{"train_examples": 26041, "tokenizer": "char", "mlp_ratio": 4, "init": "xavier_uniform"}
Rows from block 3, named by matrix and row number. Rows with one number belong to one neuron. Each number is 200 + 20 x the weight over its row's rms, rounded and kept within 0 to 999. All counts start at 0. After the name is the row's rms in percent of the matrix's.
# fc1: MLP up (model.blocks.3.mlp.fc1.weight, 768x192), inputs 96-191
# fc2: MLP down (model.blocks.3.mlp.fc2.weight, 192x768, transposed), outputs 96-191
fc1.459,117,189,194,205,248,185,234,215,212,182,193,219,209,225,206,151,209,182,202,188,171,200,216,194,194,197,212,207,182,196,209,199,206,214,192,207,192,205,215,194,190,212,177,173,174,207,197,206,173,211,219,189,220,235,168,228,215,217,186,238,213,205,204,228,187,201,203,154,163,204,189,214,203,132,214,200,200,234,231,174,203,205,203,157,179,215,185,192,197,195,244,177,182,191,220,211,212
fc2.459,149,208,202,200,166,194,201,179,217,197,203,185,215,213,201,208,158,242,204,165,189,203,201,195,195,199,175,201,186,206,199,174,192,217,192,200,213,123,197,199,229,209,214,222,199,198,204,200,214,202,278,210,206,195,195,199,211,159,206,189,194,208,194,201,185,200,181,210,228,201,210,168,196,212,198,184,208,249,154,185,207,168,203,196,165,194,217,191,209,207,190,162,223,214,196,198,261
fc1.460,071,202,181,197,227,206,193,213,208,190,211,216,204,198,212,188,205,193,234,209,207,210,236,198,120,201,202,184,173,205,202,202,194,226,164,203,207,203,197,197,200,188,156,198,186,213,190,189,207,234,205,211,260,239,198,155,231,224,185,218,159,184,170,155,197,172,206,214,198,216,201,192,198,189,204,202,200,237,195,184,228,205,188,196,200,233,183,187,191,198,259,186,204,201,186,198,183
fc2.460,036,200,199,200,216,168,202,164,209,195,204,204,200,200,200,201,206,200,200,201,165,200,200,226,203,200,205,193,225,192,200,209,200,205,204,199,200,194,217,197,200,200,205,202,200,200,201,199,202,200,160,207,189,147,198,200,197,190,197,198,203,200,229,200,203,197,201,190,203,199,201,201,200,248,213,200,198,208,177,188,199,166,192,200,192,166,239,200,199,200,197,196,217,200,244,204,203
fc1.461,101,191,167,200,231,199,202,218,207,185,205,203,186,206,206,214,194,185,219,200,204,192,155,198,195,204,218,198,206,207,200,211,202,206,236,219,213,221,177,238,200,185,112,218,196,218,189,216,185,203,165,167,160,198,203,198,215,219,217,197,199,201,227,214,200,197,218,197,210,216,203,198,222,224,201,193,201,197,214,202,134,168,199,207,211,192,190,199,199,198,200,198,191,206,245,191,180
fc2.461,062,198,202,200,58,190,197,225,196,200,212,200,198,202,193,200,190,197,205,201,203,200,199,196,204,199,226,209,143,216,200,220,183,187,200,197,198,172,199,203,209,200,216,200,200,201,205,200,187,189,199,199,203,195,207,200,206,151,211,187,211,204,201,196,203,220,205,199,205,203,199,202,200,226,200,201,193,233,141,170,263,181,187,197,207,193,257,200,200,198,189,193,183,199,219,194,293
fc1.465,092,195,191,177,240,197,181,198,197,212,207,206,208,184,153,209,184,223,236,183,200,184,185,197,213,187,239,189,176,198,181,228,184,181,160,208,203,185,203,204,208,196,199,190,206,210,192,206,219,199,183,178,195,223,196,182,199,192,194,232,199,188,189,207,203,177,199,203,208,199,201,167,239,197,207,200,200,191,251,215,187,184,201,196,199,210,199,192,214,196,205,203,200,199,231,219,210
fc2.465,116,202,205,197,184,194,225,164,196,197,208,196,196,199,213,210,221,194,234,200,208,197,200,174,200,201,164,210,216,203,200,198,202,252,193,180,262,200,198,155,195,206,198,237,200,203,174,207,209,214,189,216,203,216,210,210,201,252,181,185,204,202,162,184,184,225,199,215,233,208,198,197,201,143,219,195,210,185,185,194,236,235,211,175,185,190,197,206,170,209,201,225,165,189,165,195,177
fc1.466,129,217,214,179,228,206,213,223,203,208,168,181,203,199,195,190,235,152,196,194,224,199,238,179,248,200,188,173,215,191,186,173,158,208,200,214,207,217,195,242,187,199,179,185,186,193,172,214,207,207,154,189,207,200,193,188,213,223,226,236,205,214,237,179,199,206,172,186,192,209,199,223,157,199,162,185,201,226,165,201,228,193,247,198,188,214,196,143,190,181,197,184,180,200,213,189,200
fc2.466,141,203,173,201,213,205,207,184,197,203,195,210,203,175,198,204,217,200,198,199,228,189,193,173,191,199,201,191,188,199,200,227,200,217,215,189,201,200,170,197,199,201,187,199,196,205,198,189,215,191,121,177,207,255,201,195,204,210,212,192,230,197,168,195,205,212,187,196,213,203,206,199,193,142,167,211,212,193,233,165,190,205,190,200,195,184,202,201,160,198,231,198,214,209,171,178,211
fc1.468,150,154,172,211,228,209,194,200,219,222,161,213,193,210,167,190,194,222,196,219,204,213,253,203,205,206,204,247,203,159,201,193,193,189,213,195,198,221,203,188,215,195,182,238,216,180,190,207,190,210,176,217,158,175,216,200,204,224,191,189,170,219,221,120,210,201,197,208,242,211,199,192,218,215,204,230,184,189,168,199,200,192,190,194,192,211,193,192,238,206,176,198,213,195,208,220,204
fc2.468,114,203,199,199,139,211,195,207,218,181,176,180,197,197,199,199,198,202,149,178,189,203,199,199,193,196,199,276,205,196,200,213,200,153,170,200,200,197,205,174,198,197,208,207,201,194,200,203,185,195,235,200,201,173,195,196,204,217,228,200,189,201,181,222,203,203,207,206,183,204,179,194,194,193,195,197,196,225,201,199,189,182,194,202,289,216,215,200,198,200,211,226,206,197,190,195,176
fc1.469,122,177,189,203,188,194,213,187,201,193,200,204,196,230,199,190,214,196,224,205,175,192,195,200,153,203,182,196,184,206,200,197,197,204,224,212,189,191,191,199,204,202,190,168,206,196,190,189,229,217,229,202,205,215,215,196,209,201,197,182,192,195,240,209,211,220,199,145,175,227,205,192,82,198,202,240,197,201,187,205,205,161,210,194,198,205,192,239,225,201,228,232,216,200,222,175,222
fc2.469,114,202,201,201,207,231,199,200,162,204,200,195,235,176,182,196,179,197,210,187,179,198,184,195,225,215,199,139,240,231,200,176,199,164,200,189,198,193,199,187,197,201,192,192,207,190,222,199,224,185,220,186,196,224,221,193,199,203,213,182,206,207,193,178,219,188,210,208,265,201,208,190,235,186,200,199,204,195,183,208,181,211,216,186,269,175,202,201,209,202,220,209,235,200,213,190,197
fc1.470,148,186,182,198,194,190,193,214,236,193,185,203,181,207,228,168,230,181,264,218,178,210,251,208,152,195,211,208,206,198,198,201,170,203,129,203,201,231,192,179,201,199,158,216,185,199,182,196,206,244,184,197,199,201,191,152,215,232,176,250,184,228,202,140,187,202,194,218,216,209,198,172,201,187,223,203,200,236,193,216,198,179,198,171,190,232,169,210,200,200,228,206,197,198,185,201,176
fc2.470,105,200,199,200,252,197,200,169,195,200,214,200,200,202,201,199,218,200,197,199,200,200,200,198,204,200,187,199,210,200,200,201,199,200,188,200,200,172,200,200,200,200,201,204,200,200,200,200,200,202,199,199,195,195,200,192,200,190,201,200,199,200,207,191,200,207,199,200,199,200,200,199,202,211,200,200,200,201,194,226,185,196,199,200,205,184,180,200,200,200,207,169,204,200,216,202,195
fc1.472,093,226,183,211,245,201,204,220,224,215,191,190,200,211,218,207,240,179,201,205,184,197,173,193,155,191,198,200,182,241,198,198,196,256,222,197,185,186,180,182,206,196,163,202,197,212,200,204,204,219,206,220,205,193,212,183,191,195,203,209,139,200,198,200,196,199,235,174,200,199,204,208,140,183,207,195,201,210,214,172,239,169,147,196,215,223,199,233,204,192,212,194,203,200,182,171,176
fc2.472,055,199,201,200,142,207,200,133,198,200,200,200,197,172,197,199,204,200,169,180,185,200,201,201,156,198,220,207,192,223,200,239,188,202,186,203,197,202,200,202,203,200,199,200,200,199,201,200,201,198,196,201,206,195,221,210,200,123,194,182,201,198,200,194,196,233,203,200,208,200,200,197,160,216,199,190,194,226,171,192,150,182,205,194,212,189,214,202,202,200,211,186,196,200,175,197,205
fc1.473,165,169,171,199,226,185,170,204,199,241,175,190,219,201,178,177,203,200,203,256,193,220,179,208,232,202,195,260,195,157,198,228,201,221,170,193,198,175,204,200,216,203,209,233,202,142,209,222,201,208,204,210,223,153,214,186,212,203,226,178,196,215,189,178,185,177,189,178,222,191,208,194,204,200,184,216,197,196,180,205,184,217,154,217,154,208,200,160,211,198,185,169,201,195,184,181,207
fc2.473,128,200,205,201,196,208,198,181,199,200,187,200,200,198,199,202,202,217,201,187,179,195,199,205,222,198,191,245,203,205,200,181,200,149,209,200,201,194,201,204,193,195,216,214,200,195,233,199,192,203,348,222,198,204,184,197,201,189,196,204,219,203,224,180,201,194,193,197,197,203,172,201,204,199,201,207,194,209,132,194,211,212,187,200,212,207,195,200,201,204,202,173,188,198,191,195,190
fc1.475,051,206,205,198,201,201,198,228,201,191,205,208,192,209,183,200,240,186,235,202,203,203,228,205,177,202,217,180,204,220,200,198,172,207,108,200,204,213,198,200,200,191,204,204,200,210,206,198,205,199,203,194,215,195,199,172,199,217,186,166,65,205,191,192,194,205,202,203,211,200,199,182,193,208,169,205,200,230,196,213,197,192,190,198,188,200,200,226,148,199,181,198,200,200,199,209,189
fc2.475,019,200,200,200,366,184,200,200,198,201,202,199,200,202,200,200,202,203,205,202,197,200,200,201,202,200,202,200,164,196,200,206,199,194,205,198,200,201,202,200,200,200,201,200,200,200,200,200,200,201,185,199,200,207,199,200,200,183,201,200,204,200,231,193,200,198,200,200,199,200,200,200,201,267,200,200,200,203,195,212,194,205,200,200,211,190,198,200,200,200,188,205,203,200,242,203,192
fc1.476,119,213,193,199,211,189,177,226,229,178,193,208,185,201,202,183,203,200,204,186,230,210,229,197,213,219,225,207,224,194,205,202,180,202,252,189,195,264,199,183,194,198,191,205,189,211,184,220,198,230,207,199,182,184,204,199,213,226,196,191,191,229,204,110,191,195,221,210,223,209,211,192,167,197,213,209,205,205,198,205,215,167,198,201,192,212,178,175,196,201,161,194,200,204,145,211,203
fc2.476,137,202,200,200,203,189,199,120,212,202,185,208,200,203,185,192,240,189,198,208,214,197,201,216,177,201,219,201,178,200,200,236,204,242,224,200,197,202,203,209,196,198,199,197,200,199,179,201,191,175,177,180,191,224,194,215,192,225,184,234,191,200,193,206,210,180,207,195,201,202,201,207,208,184,180,195,184,181,160,202,162,227,197,189,205,211,209,199,193,199,200,248,184,200,156,200,175
fc1.477,152,181,179,198,265,204,192,197,213,208,142,204,199,200,167,144,224,198,174,216,179,207,237,206,190,209,208,208,173,207,201,193,200,192,193,195,191,167,203,188,214,214,187,195,187,204,193,199,173,268,210,216,167,171,195,161,200,222,188,231,212,225,224,188,200,203,185,194,190,202,203,211,156,187,229,200,197,209,207,222,209,242,162,214,202,213,159,220,263,197,164,198,203,202,170,190,189
fc2.477,127,197,199,200,200,199,202,161,204,201,177,203,202,204,202,219,221,203,178,172,205,200,199,199,236,199,197,201,201,220,200,172,203,187,197,200,198,121,201,202,223,200,220,209,200,204,195,200,215,185,209,213,147,153,198,200,214,221,217,195,201,198,201,199,205,199,173,200,216,200,202,193,217,153,201,192,201,222,183,224,132,193,200,178,200,223,193,209,202,199,174,139,201,204,185,209,162
fc1.478,040,216,213,202,142,196,211,228,236,200,208,173,186,203,195,188,200,206,223,198,181,204,264,198,236,203,184,202,192,206,200,198,200,201,172,206,193,201,198,218,203,192,190,226,195,200,212,210,128,223,202,184,222,210,200,189,228,201,161,223,209,211,187,175,198,226,204,215,219,218,201,200,200,199,191,202,200,211,241,216,200,198,211,199,199,186,198,216,171,201,159,183,200,202,210,206,186
fc2.478,016,200,200,200,332,193,200,199,199,200,205,200,200,205,200,200,198,196,198,221,197,200,201,200,201,200,180,203,198,208,200,200,201,198,205,201,201,195,201,200,200,200,199,200,200,200,200,200,199,204,178,199,207,186,196,200,200,154,203,195,199,200,204,215,200,213,197,200,200,200,200,201,162,245,200,202,201,184,115,181,196,203,198,200,201,201,208,200,199,200,203,199,197,200,202,200,252
fc1.479,203,184,208,215,222,198,200,225,206,179,204,203,208,178,213,191,220,200,186,198,185,181,204,217,182,193,197,204,215,217,201,177,189,222,195,190,174,240,180,191,212,221,192,199,202,208,202,200,195,199,204,190,225,206,215,198,214,216,203,168,179,205,199,212,232,179,228,162,237,214,220,181,193,200,217,216,203,208,225,250,178,201,188,208,144,201,184,269,203,198,176,176,202,200,200,155,186
fc2.479,221,205,197,200,180,175,196,208,222,200,232,201,199,234,205,209,196,208,203,239,200,207,190,193,206,200,194,201,242,184,200,242,208,191,160,193,206,170,200,198,202,201,204,198,200,203,204,196,199,201,132,199,221,168,218,215,200,204,201,202,184,202,183,202,204,204,185,192,194,199,196,204,160,265,201,184,197,211,237,171,207,208,171,199,210,174,249,205,183,200,212,206,202,200,202,198,153
fc1.480,132,189,197,201,215,217,199,215,203,204,197,157,205,222,151,194,217,193,203,183,196,208,209,221,206,202,203,238,189,178,198,175,165,215,184,213,192,204,189,181,223,196,217,212,225,233,201,226,226,203,179,193,211,197,207,206,208,203,214,203,213,188,242,170,211,173,198,206,238,208,196,212,180,193,193,199,195,201,235,197,177,199,221,213,131,208,235,220,210,197,141,164,182,208,235,171,197
fc2.480,138,202,202,200,243,171,200,173,220,197,176,195,200,181,198,219,210,215,179,212,198,199,192,207,204,199,199,170,213,204,200,189,203,194,261,199,201,200,186,209,195,193,198,198,199,200,201,200,196,192,231,228,220,159,199,211,196,226,208,178,202,190,196,192,182,195,190,202,196,201,198,185,183,192,201,204,176,230,146,165,219,220,200,198,193,197,231,202,175,201,227,137,108,197,189,205,156
fc1.481,144,199,194,196,203,197,173,201,200,202,206,176,214,179,187,198,197,194,217,220,247,212,168,194,233,175,188,178,192,156,196,211,198,206,201,196,195,199,187,228,206,216,193,247,190,182,184,176,196,221,184,207,240,181,186,160,165,200,199,184,167,204,196,190,212,209,213,183,232,199,200,173,166,206,243,194,193,185,241,233,230,226,183,215,210,192,210,119,205,183,184,183,200,201,206,192,217
fc2.481,163,200,200,202,189,180,210,225,201,207,210,210,207,194,208,192,173,239,206,198,182,213,192,203,211,201,204,190,216,209,200,185,192,210,257,207,200,132,206,207,201,201,191,201,203,198,207,199,136,198,217,211,216,179,199,172,234,199,187,203,217,207,175,172,187,191,209,202,226,200,190,184,200,207,199,189,192,195,124,201,229,205,219,200,209,203,218,192,198,202,214,187,223,201,176,223,180
fc1.482,061,197,208,201,288,200,202,210,213,199,194,199,198,205,191,186,215,193,185,201,188,201,150,203,187,200,205,204,199,191,201,204,201,193,244,199,198,198,200,243,198,210,168,173,201,198,202,208,246,207,229,184,208,218,201,213,237,241,201,151,205,196,214,220,200,206,211,199,191,198,200,205,127,199,202,200,200,201,199,222,195,147,160,200,192,188,161,259,164,200,198,169,200,197,224,200,204
fc2.482,017,200,200,200,0,201,200,191,198,200,203,200,200,202,200,200,199,239,214,196,202,200,200,197,202,200,213,201,209,206,200,199,194,198,206,199,199,169,198,200,200,200,201,200,200,200,200,200,199,200,237,203,205,167,204,201,200,240,207,197,199,199,208,200,202,244,200,200,197,200,200,200,202,206,200,202,202,231,262,168,209,202,200,200,210,200,236,200,202,200,199,195,204,200,211,200,207
fc1.484,114,215,190,217,206,192,199,186,188,171,191,199,200,178,152,194,223,201,185,201,207,203,207,191,204,204,214,217,203,201,201,193,206,220,223,190,203,208,198,192,176,229,162,194,201,217,201,197,194,227,182,202,222,204,217,208,210,202,193,158,200,184,184,225,159,198,205,171,193,198,195,213,225,151,161,203,208,262,245,249,148,201,186,243,214,211,195,180,222,200,211,193,190,200,199,193,198
fc2.484,176,181,203,206,183,207,207,233,169,202,202,208,201,193,208,234,235,185,184,165,212,203,204,198,209,211,233,199,173,168,197,198,203,184,195,195,203,234,217,192,199,192,200,187,199,196,195,207,192,213,194,208,163,201,155,201,204,142,209,194,196,197,214,203,257,189,209,205,210,210,194,195,202,200,200,243,189,223,167,201,237,188,148,218,200,214,201,186,212,211,189,194,187,200,233,218,212
fc1.485,136,183,198,201,210,212,194,195,225,193,197,204,201,196,180,208,207,219,211,201,225,194,208,190,186,200,202,215,162,171,195,209,211,201,178,198,202,216,203,176,199,206,225,170,189,180,184,198,238,213,181,225,197,198,250,178,254,173,231,132,200,217,263,238,186,214,191,192,196,204,182,218,172,201,236,190,196,208,157,184,208,175,217,197,187,225,211,220,209,193,211,201,202,172,197,211,232
fc2.485,128,214,197,199,210,173,203,265,195,200,192,194,210,214,207,183,227,225,201,208,200,198,200,213,225,200,234,188,201,215,200,166,186,222,197,177,187,227,177,219,233,198,201,205,200,200,197,201,212,181,222,192,202,215,254,218,197,243,180,231,194,186,171,188,202,240,191,203,208,200,204,202,209,233,212,183,189,152,206,193,161,179,211,199,194,136,197,222,199,200,202,222,185,198,163,202,189
fc1.486,142,208,206,198,193,204,197,173,200,176,208,228,179,173,194,238,186,188,219,221,204,201,156,193,207,200,281,190,243,188,212,222,210,164,205,212,221,236,186,193,173,184,243,231,221,207,212,217,217,198,233,210,151,190,181,209,203,171,202,195,212,196,193,149,150,198,182,186,199,174,214,209,220,152,175,196,209,210,195,204,198,208,203,220,232,192,193,199,196,216,197,176,182,202,193,215,200
fc2.486,175,189,200,199,209,207,201,197,189,207,202,193,199,196,200,191,204,178,230,222,198,200,190,182,201,198,190,203,175,207,200,207,201,198,202,192,213,233,201,208,194,200,190,189,198,203,218,200,175,224,211,200,242,223,202,193,194,188,186,208,203,212,189,216,199,202,216,207,222,208,202,209,192,214,203,178,197,162,231,179,200,200,198,189,207,207,184,200,206,200,209,195,205,192,206,180,211
fc1.490,049,185,213,203,180,190,201,209,224,207,203,231,194,215,197,174,197,202,163,194,207,199,216,202,220,196,255,199,231,204,202,189,209,194,233,195,221,188,209,217,199,194,198,217,205,164,182,208,185,212,191,176,195,192,208,157,230,193,220,172,212,203,201,208,197,202,172,200,196,210,203,214,207,183,212,202,200,198,120,232,179,180,207,197,218,198,220,193,165,204,168,175,192,199,179,208,200
fc2.490,027,200,194,200,245,209,197,199,202,200,197,206,201,234,204,201,210,175,159,201,220,200,199,202,194,200,187,213,191,201,200,170,207,204,187,198,200,215,187,207,195,201,202,197,200,199,202,199,192,198,202,180,214,196,207,199,205,175,185,229,226,196,209,205,194,186,219,201,204,201,200,195,211,215,203,200,197,207,284,195,205,227,203,209,208,205,178,200,205,200,189,219,219,200,254,200,219
fc1.491,121,156,182,192,235,212,198,202,214,193,217,167,191,211,195,202,221,205,215,246,231,199,179,197,198,190,198,192,188,182,201,170,202,213,182,210,192,214,182,217,208,179,192,178,189,200,186,219,199,199,142,209,218,169,197,204,204,219,173,146,220,195,191,172,198,199,202,201,192,196,187,199,213,230,209,199,190,179,139,154,158,221,207,189,187,177,199,212,211,195,188,210,191,203,200,166,233
fc2.491,137,200,200,197,169,198,204,216,237,202,186,218,204,192,209,194,198,185,199,241,285,216,197,220,191,189,173,197,229,195,200,207,214,201,218,198,209,191,199,198,206,183,234,205,196,157,175,207,211,212,198,198,242,181,213,205,189,226,208,210,186,198,249,194,198,204,199,206,198,202,190,217,160,170,208,201,204,179,256,186,225,202,190,215,192,205,217,201,217,195,196,162,179,194,200,213,221
fc1.492,139,192,182,204,237,225,212,180,232,181,186,201,212,207,197,197,213,191,193,210,185,212,272,213,168,199,171,223,198,200,212,228,196,191,195,201,182,215,196,169,197,183,193,238,208,189,202,213,199,205,164,210,225,199,210,202,195,211,203,192,200,212,183,215,225,184,232,196,200,225,199,200,239,196,198,202,200,226,265,215,185,172,262,219,217,211,172,248,190,205,173,200,200,208,159,202,193
fc2.492,151,212,198,202,185,206,199,220,197,204,192,183,184,178,216,201,183,205,213,154,216,180,197,199,177,208,198,198,182,184,199,211,210,224,208,218,216,245,196,208,185,224,142,194,207,212,201,198,209,198,195,199,188,260,172,199,217,208,191,201,183,185,185,190,214,188,173,195,198,199,200,222,247,145,163,260,233,182,145,212,198,194,219,184,192,239,171,197,180,189,204,203,192,206,157,196,219
fc1.493,049,190,172,201,269,198,195,202,210,221,207,188,207,200,217,178,182,209,229,193,187,200,152,200,170,197,206,226,204,196,202,209,205,204,256,200,210,201,204,238,202,202,141,167,203,191,209,216,202,200,158,183,221,248,191,205,241,223,176,184,230,193,206,227,195,210,200,200,178,200,200,209,171,196,197,199,200,198,175,195,195,186,223,203,222,199,140,191,233,204,213,205,205,200,199,201,201
fc2.493,020,201,200,200,117,218,200,207,183,201,232,204,200,210,201,201,189,237,225,198,219,200,201,178,195,200,200,209,176,208,200,188,196,193,205,198,196,201,200,203,209,200,217,199,200,200,200,200,198,196,180,208,206,194,212,205,200,258,201,203,213,200,200,181,202,230,200,200,195,200,200,199,200,233,198,201,202,229,235,234,188,183,196,200,260,190,297,200,199,200,201,195,185,200,186,197,189
fc1.495,048,239,143,197,188,204,200,236,208,207,198,199,176,190,194,227,227,193,183,199,208,200,248,205,187,197,199,161,203,208,203,206,204,212,200,206,179,239,187,193,205,186,190,213,197,200,219,223,174,198,195,197,236,230,206,179,199,179,202,162,245,189,198,164,199,201,196,219,235,209,199,197,164,184,194,201,200,195,241,156,256,216,195,185,187,214,202,195,228,198,182,215,202,199,227,210,181
fc2.495,020,200,200,200,196,194,200,209,194,200,222,201,200,200,201,200,208,146,150,192,201,200,200,201,200,200,199,201,189,198,200,175,198,197,215,212,198,187,203,195,200,201,196,204,200,200,201,199,194,202,191,177,204,187,200,196,198,186,211,202,206,200,213,230,202,238,202,198,202,199,200,195,175,189,194,200,194,202,102,110,173,206,197,201,213,188,201,200,196,200,242,197,212,200,143,201,260
fc1.496,131,200,190,201,249,177,213,188,211,206,198,222,200,193,184,239,203,194,192,211,188,205,172,196,190,210,213,212,197,174,192,202,197,212,200,191,196,196,226,182,194,218,200,185,210,207,217,190,221,209,222,211,184,208,206,186,201,192,232,165,210,216,202,226,173,207,240,199,204,192,209,200,165,145,198,231,204,245,200,171,221,192,207,199,194,194,213,220,219,221,224,199,215,201,174,196,203
fc2.496,155,210,199,192,209,203,196,208,181,201,171,178,203,175,217,184,258,170,163,200,155,193,204,181,163,200,202,178,130,233,199,227,251,221,200,198,180,279,178,201,171,198,181,199,194,196,201,199,229,202,224,211,202,236,203,185,207,172,176,210,205,198,198,231,228,183,197,192,214,198,216,191,199,176,189,183,221,169,171,181,179,194,210,175,209,251,160,201,211,204,204,195,206,197,225,175,191
fc1.497,037,184,187,201,282,201,200,188,198,215,195,231,209,202,215,206,219,194,210,201,182,203,172,202,195,200,210,186,217,199,200,210,206,194,230,204,169,200,202,240,199,204,131,184,209,198,210,202,215,195,218,189,226,234,195,193,247,221,195,181,148,189,212,218,194,187,215,201,187,202,200,200,192,201,207,200,200,219,153,193,139,167,170,204,216,228,198,189,148,201,185,207,201,202,195,186,199
fc2.497,012,200,200,200,89,213,200,198,201,200,199,201,200,215,200,201,195,209,185,199,195,200,200,191,197,200,210,201,161,204,200,197,195,199,187,201,199,204,200,201,201,200,208,201,200,200,199,200,198,197,223,204,202,225,208,200,201,189,201,202,201,200,210,184,200,202,201,199,199,200,200,198,201,258,200,200,202,217,337,214,229,188,200,200,232,196,321,200,200,200,203,198,192,200,231,196,192
fc1.498,026,224,187,200,172,203,203,241,210,201,181,210,201,203,219,198,197,200,243,202,183,201,281,199,209,203,196,201,185,198,198,195,159,210,104,201,219,165,200,204,203,201,203,203,202,199,201,183,143,191,190,185,183,192,200,210,200,196,201,246,171,213,200,215,200,213,213,199,194,194,200,205,215,215,198,201,200,217,249,196,189,199,193,197,202,190,198,207,190,198,197,170,199,199,224,200,201
fc2.498,007,200,200,200,162,190,200,169,196,198,202,188,200,199,200,199,199,199,237,200,203,200,200,214,203,200,204,219,141,202,200,199,190,197,195,200,201,189,209,200,200,200,200,202,200,200,200,200,200,201,146,200,198,227,193,200,201,166,196,199,196,201,223,202,202,199,196,198,203,200,200,203,195,254,200,200,200,205,159,208,234,192,199,199,173,174,208,200,199,200,198,189,197,200,239,200,189
fc1.499,141,180,158,197,199,203,201,235,203,194,174,186,203,217,158,196,233,226,197,192,203,195,216,193,197,189,211,240,194,202,200,190,181,209,179,214,208,212,193,239,181,189,198,204,183,218,183,193,198,227,164,196,177,201,201,171,189,219,177,247,205,190,215,168,203,197,219,154,207,224,196,201,213,198,188,199,197,220,164,179,172,176,285,197,198,180,204,214,241,185,181,193,181,201,230,209,222
fc2.499,107,200,201,200,204,209,200,191,224,200,211,178,200,205,202,197,195,198,220,211,184,201,193,196,175,201,195,202,181,197,200,203,197,159,269,200,205,198,168,194,204,199,201,198,200,199,199,199,192,203,70,192,206,245,200,201,196,211,200,200,202,200,194,202,202,194,198,207,196,204,205,190,199,135,199,200,199,198,183,210,247,233,202,202,200,187,200,200,197,200,198,202,213,200,178,206,216
fc1.500,160,189,194,206,225,177,194,227,178,198,170,198,193,258,150,193,230,192,196,193,184,202,199,205,231,200,219,208,234,209,213,193,190,186,176,209,196,237,193,196,202,199,149,236,187,172,207,218,179,217,181,172,199,153,188,197,194,212,194,214,193,219,216,205,192,209,193,199,195,204,201,189,192,220,234,191,199,215,225,201,128,205,174,216,222,193,201,201,183,180,210,208,158,219,242,208,194
fc2.500,143,205,198,200,276,196,199,216,207,207,174,203,200,205,216,202,205,188,157,221,215,201,203,206,206,200,207,176,212,184,200,132,207,199,227,199,195,245,196,202,200,200,185,204,200,199,198,200,198,207,209,204,202,208,190,188,204,170,223,184,198,201,187,183,200,256,204,199,202,201,201,208,191,164,205,197,205,206,174,177,306,211,208,203,202,201,194,197,199,200,258,167,168,199,211,203,283
fc1.501,150,225,188,219,196,219,197,199,204,195,195,207,227,211,181,166,207,199,231,230,174,199,204,181,214,188,198,196,177,202,211,196,195,207,194,220,181,224,189,212,216,193,199,182,204,212,201,191,199,242,200,206,226,195,217,191,199,210,183,204,125,206,200,207,216,231,214,178,227,195,207,175,197,174,238,213,204,199,214,239,201,194,204,184,187,207,186,204,208,206,244,228,207,189,212,175,216
fc2.501,163,200,203,206,202,191,214,194,200,203,197,200,193,208,179,223,172,256,227,231,190,201,200,198,231,210,214,215,199,208,201,199,202,200,192,200,207,189,208,199,200,199,208,202,200,200,197,197,220,155,215,203,200,216,179,195,201,248,195,174,206,186,212,149,201,230,191,201,201,186,193,199,183,199,186,201,181,200,233,194,188,200,203,143,208,177,214,202,167,210,220,276,159,200,154,177,162
fc1.502,136,179,202,210,222,174,205,212,209,177,191,189,196,212,224,220,193,193,191,182,216,165,207,204,209,211,233,174,241,206,211,180,177,193,177,187,193,288,206,171,177,248,217,194,193,221,206,192,200,208,217,198,193,212,206,206,223,200,213,162,208,203,204,142,193,213,185,178,195,210,196,200,155,210,193,222,203,200,184,209,207,189,205,213,209,211,190,189,208,200,211,199,176,188,210,192,254
fc2.502,102,199,198,200,187,272,199,150,208,199,187,198,200,200,196,197,200,202,180,199,202,199,200,205,201,197,223,192,186,194,200,196,201,210,201,208,187,159,213,214,191,197,196,192,200,200,208,200,197,196,226,205,209,185,216,195,187,180,178,196,203,201,232,203,191,176,203,192,203,200,200,200,199,254,182,197,201,226,216,157,152,185,204,199,197,160,185,200,207,201,209,186,206,200,231,207,177
fc1.503,112,189,177,197,174,224,199,218,202,195,199,188,189,185,206,171,213,216,210,188,222,199,230,187,173,185,184,209,187,197,203,171,167,176,170,246,172,198,197,212,211,173,179,172,200,197,168,224,197,201,204,211,189,208,204,182,204,227,218,217,161,199,186,128,232,230,207,201,220,255,179,183,201,207,194,194,197,202,155,263,198,184,209,176,177,194,201,176,205,199,215,193,220,191,218,211,196
fc2.503,097,193,198,200,184,198,206,181,216,200,211,198,188,210,160,202,197,167,220,188,209,199,203,191,208,200,178,239,184,198,200,203,199,231,203,216,206,207,194,194,194,199,178,197,199,202,203,199,233,197,238,198,183,221,187,222,196,261,191,226,203,193,273,221,183,209,213,197,204,184,203,202,198,236,195,199,199,222,182,217,206,199,188,196,154,218,203,198,196,200,162,201,205,203,226,200,216
fc1.504,133,183,158,190,238,192,209,231,236,218,196,221,197,192,214,154,199,205,198,191,180,199,179,193,171,190,210,204,185,177,199,210,169,201,171,194,204,194,204,176,184,186,230,192,176,178,179,202,213,257,207,198,190,228,215,165,191,211,215,281,189,198,204,206,175,204,205,185,218,195,189,214,208,190,206,198,198,234,213,190,196,181,186,191,206,208,200,212,183,182,194,213,202,199,195,202,209
fc2.504,090,199,199,200,181,185,203,200,205,207,171,195,201,201,186,222,159,203,191,202,178,200,200,176,211,200,212,191,196,199,200,187,198,158,223,199,195,170,198,200,201,201,205,209,200,200,219,200,199,190,190,187,200,181,200,175,200,193,234,177,197,199,246,174,201,198,199,197,214,200,198,198,199,257,188,200,200,247,186,203,164,193,212,199,211,187,197,200,195,200,182,190,196,200,225,192,209
fc1.505,080,183,184,205,189,186,188,209,210,199,200,209,205,217,213,175,180,219,231,199,189,192,177,198,203,204,226,203,218,169,205,199,209,192,241,194,206,226,219,217,186,188,209,197,209,189,171,222,246,218,173,182,216,202,205,192,255,195,195,157,225,200,204,203,197,211,184,214,204,204,206,218,210,220,187,192,200,200,130,217,145,186,191,205,249,196,169,240,187,202,215,181,192,198,187,203,196
fc2.505,042,204,195,200,310,213,199,259,194,202,184,214,204,218,205,204,201,196,162,204,203,198,199,187,209,200,192,200,199,193,200,187,230,206,220,201,199,225,199,208,209,201,205,192,200,201,200,200,201,198,185,198,208,222,204,200,202,217,193,257,213,201,197,195,201,210,208,196,196,202,200,196,208,210,193,202,193,200,277,202,227,217,196,202,253,203,232,200,222,201,211,255,200,200,225,207,245